{
  "init": "kaiming_normal",
  "cautious_weight_decay": true,
  "lr_schedule": "cosine"
}
Rows from block 2 of a small sound classifier, named by matrix and row number. Each number is 50 + 10 x the weight over its row's rms, rounded and kept within 0 to 99. All counts start at 0.
After each channel's rows are labels from the 100 clips, of 14976, where the channel reaches its highest value: "top examples" is what is common among them. Only what is clearly more common there than usual is listed. The data: notes from a synthesiser with random patches.
# c30: last pointwise conv (model.blocks.2.c3.0.weight, 160x160x1x1), inputs 0-159

c30.120:60 23 56 53 49 60 61 38 38 57 34 45 48 49 61 42 36 49 34 58 42 48 44 44 48 43 71 48 54 56 57 57 79 50 39 48 54 51 49 48 46 46 64 59 52 57 74 44 40 35 61 42 30 51 56 53 32 60 50 37 71 26 50 49 50 46 56 58 40 60 44 62 52 20 38 45 56 54 57 37 73 63 50 39 57 73 43 34 58 40 39 70 41 53 58 43 48 66 36 66 47 44 50 67 47 50 51 47 54 48 54 55 61 46 43 43 49 52 50 59 39 45 44 44 42 36 44 50 48 64 42 54 53 46 52 66 35 51 40 51 54 43 56 57 55 48 57 49 40 45 49 42 49 47 56 32 58 57 63 57
top examples: pluck; triangle; square

c30.26:41 46 52 55 45 51 62 83 32 44 42 42 43 54 32 37 41 45 55 61 53 51 36 61 62 68 49 63 50 48 67 58 50 64 37 35 43 53 56 55 36 52 46 44 47 49 55 36 48 56 45 62 42 33 46 45 70 48 34 61 68 55 64 50 55 59 47 45 59 69 66 45 59 45 57 48 40 51 57 47 48 43 51 48 42 58 49 50 50 44 50 56 66 36 64 49 27 63 27 49 45 56 51 51 39 57 62 49 49 48 72 61 49 52 61 28 48 42 59 59 55 49 60 45 39 48 51 39 53 40 44 31 65 50 40 51 63 70 37 38 57 47 45 55 41 49 51 61 58 55 38 61 57 56 32 47 67 57 62 57
top examples: square; triangle

c30.69:63 58 58 63 32 62 53 35 31 53 57 35 57 50 53 51 46 69 44 48 47 58 60 50 52 47 48 61 49 37 36 64 69 58 50 48 53 46 31 51 51 42 40 53 58 29 36 49 44 47 31 50 29 43 55 59 48 45 60 32 35 41 57 53 65 52 42 30 38 53 41 58 25 46 48 45 49 42 53 40 43 46 57 55 48 66 53 54 73 58 61 43 60 43 45 53 50 34 50 63 55 55 54 78 46 47 57 48 53 62 41 52 36 47 60 58 59 34 40 44 67 55 56 44 54 46 52 45 50 44 62 56 48 73 56 52 48 45 55 44 58 33 36 49 42 43 31 37 50 35 59 52 56 44 63 59 64 39 50 62
top examples: pluck; square; triangle

c30.87:57 51 42 40 47 37 56 59 50 46 45 46 55 34 54 39 53 53 52 41 45 60 49 53 54 47 54 55 55 47 54 76 36 69 62 60 61 48 45 53 24 58 47 48 49 48 64 49 36 24 65 44 71 40 43 50 43 43 53 48 60 51 57 40 48 32 56 54 37 48 51 50 64 52 22 51 69 50 48 45 57 48 40 58 65 58 23 60 69 46 58 40 56 48 43 53 57 47 51 54 44 51 56 44 50 37 53 53 64 58 45 65 45 40 62 60 60 42 71 58 46 72 52 30 38 47 63 53 49 48 73 55 59 42 60 64 45 50 49 55 29 41 49 45 52 69 55 61 49 43 55 37 48 50 56 39 56 60 58 34
top examples: pluck

c30.138:54 45 51 35 43 54 42 65 54 31 43 55 45 50 39 47 35 37 51 73 43 33 67 68 26 47 42 54 43 52 50 50 55 46 53 46 72 61 52 50 54 48 45 59 46 65 36 64 75 53 40 44 71 55 47 49 43 50 26 43 62 77 51 62 32 46 60 47 26 42 53 62 58 34 46 46 49 56 50 59 49 47 38 60 41 49 56 61 42 47 57 32 42 63 47 42 39 37 53 45 49 57 57 54 37 52 55 61 54 52 47 46 45 48 39 58 49 63 49 37 37 60 37 48 42 53 46 51 48 47 52 46 45 58 61 53 46 54 45 55 48 85 45 58 44 45 39 43 36 42 56 41 51 59 40 31 51 42 45 52
top examples: bass register; glide; resonance

c30.47:56 43 44 49 49 43 52 64 47 45 41 54 43 54 34 54 46 54 48 47 59 51 45 38 52 44 58 54 58 38 57 48 53 48 40 80 56 39 41 48 55 61 51 37 57 44 68 60 59 54 55 55 38 42 60 53 48 36 65 50 49 58 47 48 49 50 56 55 48 48 51 45 37 37 75 51 66 40 47 39 39 41 57 47 46 65 53 73 63 65 62 42 58 50 51 42 61 58 53 53 51 40 41 55 63 50 63 43 50 44 70 62 25 35 31 47 37 56 43 52 47 67 73 46 42 39 61 35 51 53 63 49 30 54 46 26 72 56 47 64 60 42 36 44 63 65 50 52 42 68 45 50 43 62 44 63 41 36 48 47
top examples: pluck; resonance

c30.119:64 58 44 50 59 43 48 45 43 66 51 53 38 29 68 33 36 39 56 40 39 33 56 73 66 55 50 43 40 49 60 50 43 54 48 43 53 53 53 47 62 65 42 56 48 53 56 44 39 43 45 50 44 57 53 61 52 41 50 57 40 35 73 26 67 54 46 46 39 40 43 58 34 49 60 48 39 50 54 50 51 49 46 78 51 50 29 50 51 66 50 52 50 50 43 43 46 52 56 71 52 49 46 40 26 50 63 48 46 51 53 41 62 40 49 43 54 50 41 38 45 32 42 63 44 47 42 56 62 46 51 55 51 56 59 67 56 48 56 50 73 62 48 48 62 61 48 39 44 47 27 61 57 42 70 62 48 63 60 27
top examples: pluck; square; triangle

c30.77:52 51 59 63 50 55 33 44 45 39 48 56 39 62 42 61 55 52 37 35 49 51 55 49 60 44 57 59 50 74 37 49 48 42 44 63 45 62 72 50 71 53 46 45 48 66 51 52 47 76 44 44 52 47 55 44 56 37 35 58 50 38 65 59 44 53 62 57 30 59 45 60 50 81 54 52 47 44 52 66 45 47 54 57 75 51 32 47 48 58 47 59 47 36 42 44 49 51 45 59 59 50 63 23 33 38 51 49 45 74 34 65 49 46 41 43 58 55 55 67 52 54 62 65 41 33 50 51 52 56 53 56 50 50 63 53 51 54 55 66 54 34 56 51 41 50 50 36 55 40 34 35 58 50 47 64 53 35 47 57
top examples: pluck; oscillator: triangle

c30.10:47 54 48 75 52 35 20 54 54 62 57 46 55 48 47 45 38 59 53 40 58 53 49 56 57 45 66 49 46 48 34 46 35 57 61 45 78 61 59 42 49 50 53 53 44 47 58 49 51 38 39 53 57 38 43 44 50 51 43 43 31 56 60 33 47 41 56 43 63 45 49 49 40 32 37 59 48 52 48 56 54 45 59 47 40 46 54 49 34 47 47 60 48 56 44 48 58 43 57 56 37 66 62 70 52 57 56 59 48 62 54 86 67 63 44 59 46 39 56 49 35 41 51 40 61 55 26 46 45 53 41 41 46 49 31 58 35 45 46 41 32 44 48 46 59 69 50 48 62 54 63 56 50 47 41 71 74 57 52 48
top examples: filter wobble; resonance; low-pass

c30.39:79 42 56 50 42 72 43 46 50 64 35 40 36 55 43 54 47 48 35 57 47 54 53 41 53 43 63 50 46 48 60 65 66 45 41 57 52 45 55 26 48 53 62 52 51 38 19 54 43 62 44 45 70 43 56 37 53 57 51 60 52 39 55 42 64 55 74 30 54 55 40 58 37 67 58 50 53 53 56 46 57 57 47 28 56 52 47 53 54 34 43 55 51 46 39 55 46 44 45 62 56 54 54 51 49 46 54 44 50 49 62 56 68 33 32 41 45 37 59 69 41 50 44 44 35 31 50 45 50 41 44 63 43 54 46 71 50 62 33 48 50 50 44 47 48 49 49 48 38 43 54 48 40 37 64 45 73 52 67 41
top examples: pluck; triangle; square

c30.149:62 47 49 53 59 42 53 54 49 59 38 63 74 72 44 47 49 50 50 54 49 48 57 68 55 62 53 60 52 52 56 56 53 57 80 47 35 57 57 54 52 57 47 48 56 43 42 60 43 37 20 47 32 52 40 54 49 55 31 38 38 46 46 37 43 42 48 57 44 42 43 47 42 56 35 59 59 52 57 62 37 52 46 30 66 45 60 47 63 65 51 31 43 65 44 40 35 62 55 34 33 49 47 51 45 62 42 32 53 48 44 48 36 44 37 35 51 46 46 68 52 34 54 33 76 57 42 39 59 39 50 34 63 37 58 48 50 30 47 50 54 55 50 47 53 43 41 50 37 57 45 50 44 53 63 51 66 47 49 46
top examples: pluck; bass register; filter: low-pass

c30.117:61 52 40 63 55 50 50 50 52 46 42 57 36 34 42 58 31 53 53 68 48 45 44 45 53 39 50 50 50 33 45 57 30 73 57 54 48 53 59 60 53 54 52 36 49 50 40 38 44 63 48 53 55 60 45 49 38 38 50 18 65 60 42 69 57 50 70 67 34 54 39 54 48 54 45 59 54 40 52 52 52 33 38 45 55 48 42 48 36 66 51 57 54 34 42 52 48 50 58 46 48 65 61 48 71 44 69 44 33 63 47 57 57 51 45 43 48 59 53 61 43 51 53 54 64 71 52 47 47 29 51 51 39 56 46 56 41 70 59 46 72 57 52 45 52 62 42 52 62 61 43 55 75 57 50 58 38 72 44 45
top examples: pluck; bass register; filter: notch

c30.20:58 64 52 41 46 37 52 65 54 38 67 54 53 39 64 42 67 54 60 51 49 60 53 51 59 37 38 49 45 52 50 58 50 38 41 39 43 38 47 71 43 56 48 60 50 66 47 53 44 45 48 61 36 34 51 56 64 56 57 62 42 48 49 32 35 59 59 32 51 51 62 66 52 56 53 43 47 57 43 55 67 54 37 50 57 48 38 41 41 55 60 46 46 58 42 52 61 44 50 47 52 54 53 45 32 61 31 48 57 82 35 56 38 40 55 46 67 54 61 57 50 59 58 79 53 55 60 34 59 52 59 50 58 37 62 78 42 64 49 37 55 46 66 41 39 44 41 31 53 38 44 66 52 41 52 52 55 55 44 57
top examples: pluck; resonance; high-pass

c30.101:43 50 44 54 51 60 59 58 74 54 37 60 42 59 60 54 48 35 59 40 53 59 52 62 62 67 48 62 44 44 53 52 61 44 47 48 47 62 49 46 53 66 52 42 55 58 58 63 55 58 44 43 42 25 52 41 34 27 55 56 56 54 60 54 59 32 52 57 52 34 58 36 56 53 46 53 37 49 55 51 32 46 36 55 38 64 26 53 43 67 35 67 38 72 50 43 62 58 60 41 61 52 51 46 49 47 50 36 53 40 69 36 56 49 44 45 40 48 55 49 47 42 51 73 47 62 47 62 57 50 55 59 56 40 48 45 43 59 41 40 63 35 56 64 69 48 40 43 38 40 47 68 45 50 64 67 51 49 37 28
top examples: pluck; resonance; hard sync

c30.116:43 45 58 53 75 73 50 49 38 53 40 53 66 50 56 53 53 47 49 55 51 53 57 53 53 46 58 26 55 89 53 75 37 40 67 48 35 47 52 47 36 55 35 49 49 46 44 60 43 31 37 42 50 53 41 41 55 54 38 50 49 57 50 56 44 53 55 59 52 57 40 78 27 45 43 58 36 58 48 54 46 50 58 61 62 38 56 49 53 47 47 50 41 60 44 39 57 39 48 59 38 69 29 49 61 55 50 51 51 50 39 46 55 65 59 38 47 50 48 50 46 53 52 52 46 42 61 44 71 37 44 49 44 43 42 35 50 39 50 55 51 46 51 56 50 53 55 47 53 64 59 51 64 38 42 77 64 54 56 27
top examples: pluck; noise; high-pass